config.yaml
image_size: 48
encoder_weight_standardization: true
encoder_kernel_size: 3
encoder_widths: [96, 160, 288, 512]
text_encoder_causal: false
text_encoder_layers: 10
text_encoder_norm: "layernorm"
text_encoder_activation: "gelu"
text_encoder_mlp_ratio: 2
text_encoder_parallel_block: false
text_encoder_positions: "learned"
lr: 0.0012
eps: 1e-08
one_sided: true
lr_schedule: "cosine"
Rows from block 7 of the text encoder of a small contrastive image-text model, named by matrix and row number. Rows with one number belong to one neuron. Each number is 128 + 24 x the weight over its row's rms, rounded and kept within 0 to 255. All counts start at 0. Numbers have three digits each.
After each neuron's rows are labels from the 100 texts, of 14848, where the neuron reaches its highest value: "fires on" is the input token at the peak. Only what is clearly more common there than usual is listed. The data: rendered roads seen from a driver's seat, with toy cars, trees and houses.
# fc1: MLP up (text_encoder.blocks.7.mlp.fc1.weight, 512x256), inputs 64-127
# fc2: MLP down (text_encoder.blocks.7.mlp.fc2.weight, 256x512, transposed), outputs 64-127

fc1.162:133144106139141122167148093108123132154106108140137110140145133174097127159148045145127143145132120095171133129106119140119135159180136163112166145115125154128101170131108154135088093142108110
fc2.162:133115125106099099130112157128146136111174183150141148102142119127130079140088123128153124070128137113070091151131120117182116129138147151132139115139136111147132144123132097122118141152105123
fires on: "with"; "<end>"

fc1.319:120125144129083107133132098093106143144182120142124164147133093130140132119131144124121114149075142136131127121128121174134120138119126121111156118145122149124135100155110119115110130132157146
fc2.319:121120116123103052162128173091127184131104116128128131115136095147152148167129137158142124175126145126115111130150113145128142084171120159116076152161087094138123129103150157121153174102108118
fires on: "bends"

fc1.506:152074199118146167133093148145114159122142125157115115076147139145126125072107090126116118132108109158128136092138158107157122124082106138082141143142132103119100152143122097139156086110129124
fc2.506:121092170130129151138158134088104114140109129115139134097129120130089189130119122108151138177112175118094133096171139133129152112125147158146139104117114116170139145128101100130202125182122140
fires on: "green"

fc1.339:153114100122120107090121139151148154130148084121168127125158131120081128137127135124150125153139170141080136095108132152128139140140170160112123169129105072161136138126136109104099130113134142
fc2.339:137157069126155109098150130159150129113156091114098110088110100099086132137087093134154161119141182081153127137091154109116201135112159106098115137137117142115115104139114113151140164140116105
fires on: "with"; "yellow"; "barrel"

fc1.356:146138126126136159101136198144108141148144136153141119123101110194074138090161103132149130133162142097158103151098066129115152123127137122130125116110125118087155139160110109141151145101132143
fc2.356:149111106129128096104114172118128127125105119110116133142137121171128166146138122105115121120209111092169083098133172151121161129144161103134131141101119147116109154123092128100151085131124131
fires on: "road"; "straight"

fc1.117:126117106124136148173096127199135156133100165101185126141154113145163103136099137090121119138085096118158122127176088106112151130116131118145143129125123115077100101094103116107156152162152135
fc2.117:090113103111138108077188131152086157129112096143106128141113151160115098157155139108100098157156136126127150107116102100141156123129146146116084147120104143130148185116115135134171118114150159
fires on: "purple"; "blue"

fc1.150:104119133137134117107155160169173130150148096120140104128072120121112141100131126135114133080113128166101081110147115148125157100142159115119078145112142151102128111112133105122114117166124163
fc2.150:157149117099111118134114147125067118143142122101099124099110100148117113136092070165112140110111174111086142123119148164128182107145133140116102122146090102109137088134131116100148118125133066
fires on: "brown"; "black"

fc1.283:119128117089106095143151174091183131114112119120151152133123146140102099137084093120121181154106113109132131082139114124104117188112138143153144090139150157105111109146108117109119144106167105
fc2.283:153130127106070103109078172115120127137147122116126162107099140125087099167050154150127103123131127074124099120184131121138107108121097169126113071104165086123100142111199120117099137109157157
fires on: "lamp"; "car"

fc1.354:113161138140115079125123116116114146158116108110130134148144113109165100134087168108116105128119087130125114127079094150098159097117161118144123094120147128148107087128146122127163155116126151
fc2.354:107090123123141138132149148128122155129173137145169146168154146107133126153120140126155149172125151120147114107121109123118093146109082092109120102098142131074090154111125148102124165100112144
fires on: "bends"; "a"

fc1.353:147154081079136083127125171092163125118147192161154134122138113110119142122133095140124109125154192094121152126145139136124108129197153116155107113155165138105108103148145139083087145127133171
fc2.353:141142125143121110145158126133119153150141103161147099159158135134171141129128115109152099124118115133141171102141090101152102106073121097105156144169162129167149115096145171142144147151155156
fires on: "bends"; "black"

fc1.199:138126083127080113148137129153134153147168135159152169153120091096115168157171156155135159104112132161133106158126130155107111190136109105105133128177142157151132121172134122075134159147106147
fc2.199:096132112127093096117126183129136127089111170151117140119120160108141144149151119126135142140128131140149112158136154162156148151145107098148097164159126136157148106097101144099055183098144149
fires on: "lamp"

fc1.474:117105127100171182137105093090107127170155148146081124111128101121147122140128123146158146122093137091167128127061140128159146132152138125133135144148139139071117119116109107134112099128151133
fc2.474:122110075134126141077121113144145098134125146132180133144103145112139092145163149148095121127145135112126118133158144138131112174131167114154160133124135175138133134122180141091120111148125151
fires on: "green"

fc1.239:106101122068167127112167090107128140176110128137102150098131115107108075120116117135138094114132109114123136130157175107127182166161091104116118079103111179098126138146136092136109151151143141
fc2.239:151115126093158096091137153147096113095113089156160149167158104094155131125097109177108147189125176102124090127105094101130175141132131109157093137155124133112093114116100122130131124137151097
fires on: "green"

fc1.469:119137127122156140162165137109125153124119125101114117131140155153137126171160111110140166108162121089122156172139153106131146088130159165107092129145145151119147161153109152153112167129123149
fc2.469:088104136132120130094136186080133089170161110135099159138094132124135140092135153126149127112180074108136114089152114158102079129136117126130134134149107112121109158148113136122130099149097135
fires on: "with"; "that"; "road"; "straight"

fc1.331:108138137150184088106112187165129095094185157119189159084105188109144125096179161115133139107137143157151122159088112116097160190123099104102124144115120155131128091152135092122126101136117107
fc2.331:095123166152125110125148142163107153094098092102098092062132135099144188203111116105134127098134114077158123098130131101119106116109120127086129165171091128133143097101136120127133129175100120
fires on: "with"; "barrel"

fc1.344:136163156136154150172131122089119121137144147138106086116127147102151119124091103139122123123169137144130138117099181161136143136144130151164166146149131134106112147086149118125110156087150102
fc2.344:127125108120091166093134119153166146139168131110137132153129126109145148130096143156135123147129095121132107147157144151128068141130157122164168129109131131098130125124155113145122092141093129
fires on: "lamp"; "green"; "orange"

fc1.182:155128102141141119109133153126149120113108102136138091108122157124159144164120194112101108112137157098132086105125134110084116135162147141137137111129140129101144111115159156169133118156104140
fc2.182:130121110092163142135112065159148102122175088112118143117103118118106124116107109146086160127132126152124076185133108117129182149098168129112128153102173146120119128170139099101143128106144101
fires on: "brown"; "house"; "barrel"

fc1.25:123121114142113121171150119138115142117154152143085127109118116121143170162124164145130143178095159151143130141138113137131127164168135138141112106062129114127156124136140166092148135125126126
fc2.25:156146082169163145145125130139092124120107146143172115178099092147153131106151124125104108131129117133130129113145112137148160054134114140149113139197161144100134121104160138149143103122070125
fires on: "green"; "yellow"; "white"

fc1.251:132105151149130116127123146124135096149156170145132125099116165149136118130144114141155135171133128084115098134080114134172145095132153114102130097118134147085135139127143109176110117134156136
fc2.251:143125127166125102154146161140110128123120129151136108175138148153108144143111140097088174134168099142124131176122117112132189142170101115129100111137135083128093125110157107142199100133115117
fires on: "green"

fc1.234:091112142122125121135142173091077132135197121136117108094124122145121145097208138114130115112160125097129129133121154132087128146126187099088083140112124160099140108094134100091092148111129104
fc2.234:085124127077117106106145132136149148123149155144086081140135109142173172151148150123111127119162087104129126139137094128105103112134144072151106095136113123165121131111117157071096122126139135
fires on: "bends"; "right"

fc1.400:132135159090137110139060179155091150148162122147093099101169102120103115163121166110112124130136106137126162123204128084126137110135092123137178159129106139088064147104148121128102140133127115
fc2.400:096119123112173122113173138165131129145167108159117143147170123142149117144077115113154119126142120128081119112147095140095126111121110121099119093163118115158121150108166146160055112143148154
fires on: "purple"

fc1.196:090112140160121139094119179145067163154152127160091167122078092153141145130174160128138102140148132143128119127103105171114112143141110130112180114147124150147151158156139090109161124095129174
fc2.196:131165120137147129154122162156135144101134097091151141121157159154163150137139096140095148112133115118161141146101118111122150132115145097137129113125167153190117149147090138096102114136134127
fires on: "road"; "with"; "barrel"

fc1.504:073123157136111120131142151099152126133162140191127117116145146153126094124133099094115153115125145115104135174120078106122076133192165133092154168122121136095168090146139088154139092131144183
fc2.504:124140110125111093114179134125104129108124146118153166133157161113077154145143139108129145157170056061135094117131140133086122115146140170142140111145117123132103136165131101187172105186117084
fires on: "road"; "straight"

fc1.499:154136113123134103078143122095170184156137106141136107107125125147120122133106158141130167133147114106185100145128119105122140129157142087106131107118139130082150138133079114107124122116150168
fc2.499:099119117115109094101170133133096093117136136132108100107119131200114168146140136074154118157120143123126108139157099109109149170121130104117124119133125128100117094108112132097113142140079168
fires on: "bends"

fc1.67:108082155160158137151122144140103153124145131117109151155155091142193149115147145162146067149142131118162124152127102105080120150088145124089112142155115121131127107136090109131145141078151151
fc2.67:110131131153118109131137116111127119094152118111142066148145138150127130110161109103131107114165097143114120123109162123107141107155151094118157107103122160093123172102135185155144105134140181
fires on: "road"; "dog"; "barrel"

fc1.281:140178130157125124125074159146062141159165108123123160145127095171110153126126131095151125179148113108152114115137116155130111150099145133085070138151163092102097141129147129111124175110178164
fc2.281:095132074109118112093148122096150145129150115133135121147142151108160151117178138124098121106142098125122146167138165144068112139171100158177135117114104117101106170129145170112117050074140142
fires on: "road"; "teal"; "blue"

fc1.1:143151113151082115127166131120171131133097073134107137154135095124103148113099131096121108121138093145098148110146127129135128074155123097168105155135117118121143142123139112103108132152163127
fc2.1:130121124138119130111123133072136069108182114139142128129126136091083165082133137160141124127179142081131133086092170134163112129135098131138136137113131118130141142136146114149140124075144104
fires on: "purple"; "car"; "blue"; "dog"

fc1.438:136142177127162104140132141148136102081151166108122137129109127134131090110107118128166110100134115100189111107135105107138102107127119126095163114127144143121134152124062086093154142134162171
fc2.438:125154115102113087117112165094132114127131123080099151077140139137127154140146101101081134113159093130123123129124145118124096156129160170121141084142093110105138131166091143085179075159122102
fires on: "road"; "with"; "dog"

fc1.310:122130142150121135144106133098104147122120099141131095127131129174159130134124104099119167122111120128157136125094102138122099173145154115107146146126149120119127104124086155144086122133120099
fc2.310:126140126089088113140126151140140156133164144136140152111138105112157084140059099137129113078147117098111121119112115127156107128132147161160100120146121138157127102099143120128121180146113152
fires on: "with"; "and"; "red"

fc1.83:151137129119108135143111144099100159121100138153132113150163155147143116137087141129191137139148125089136120121119156112155150112137118173143124128105136119121100134138095150131146119125179177
fc2.83:111128126106106157141140147117161129167170125127132084113138083090133123095100151131150140105107093107072132160158100127126095136109148117137123126131121134118107128160132094095143118138106098
fires on: "purple"

fc1.169:133140105174120081130057111142125108149116113170141156152127118107157131136104163120172086127128136093139123147099099160134151137153123123130091086127082133135147134126155142170162135102103120
fc2.169:099096094132143059160128121125111075138155100127136105107176099109100171103103146122110128168134129139164103108099154130140173141130146199143107155114137101109140119097139125141149128115094140
fires on: "lamp"

fc1.192:171116119132143128105096165168157123156128091163082157154165141106090130176153104122118101115133151088139122141098118141104144116147126143178091125120098146142112125102131135112141127129137097
fc2.192:144149126116141128109143155098152135117167094134142126112126179121115125158126135135098164156131138092147107113158120125166132149110121141118129123170137110117105137137108121106150180133156122
fires on: "with"; "that"; "green"

fc1.189:175148115126141091146159124105111146107117128140106125133097109111177144120144137169083125136144124108131134103155135152166105079131124161089124150130132144148137086168120140139085127107136126
fc2.189:109135094111125062144140132090110131098152125144109151142139108108120141136167172134144131147146123140128149152113136185113117124094099124110131130154147104122142115129120129154098137126129100
fires on: "purple"; "tree"; "teal"

fc1.88:102157139160161096059077110115132141149149102127120149134089116157135125072137140151140151169064154106140106146128170190137143114113123134147133115126085147137145143117121093070120146111166093
fc2.88:133112111136121089190104133122125199097131133114121134127149113161078122122099118137195127141126162101115119111108145116139172095094165089118188122114153120111167123129106121121127119122090122
fires on: "bends"

fc1.205:128146136146097124079113106121155089100156121141183104137090140119139141149098094137146132124086094156135127136105112154146186077136107143135134117093089139143144137086155143159103118092102101
fc2.205:127127094148188121126101145132109160116139156108106129117137153162124154155062086163146131114108122097142144123078127091146164105129183135105163149148131117136108124151119124108092083135111104
fires on: "lamp"

fc1.254:134110122137105169149115103157131129094111104159144156155119114129126109092105161161162094105128180098136155127164121123152150096108142135144151119122135123110123153107099144109110118130109120
fc2.254:127138202144168135125168103069092184146139125156131135134151125170100179139090109132101123155132150117136193121139104135116138138134120116158131168120124107129149164100114144128159157109151115
fires on: "lamp"; "white"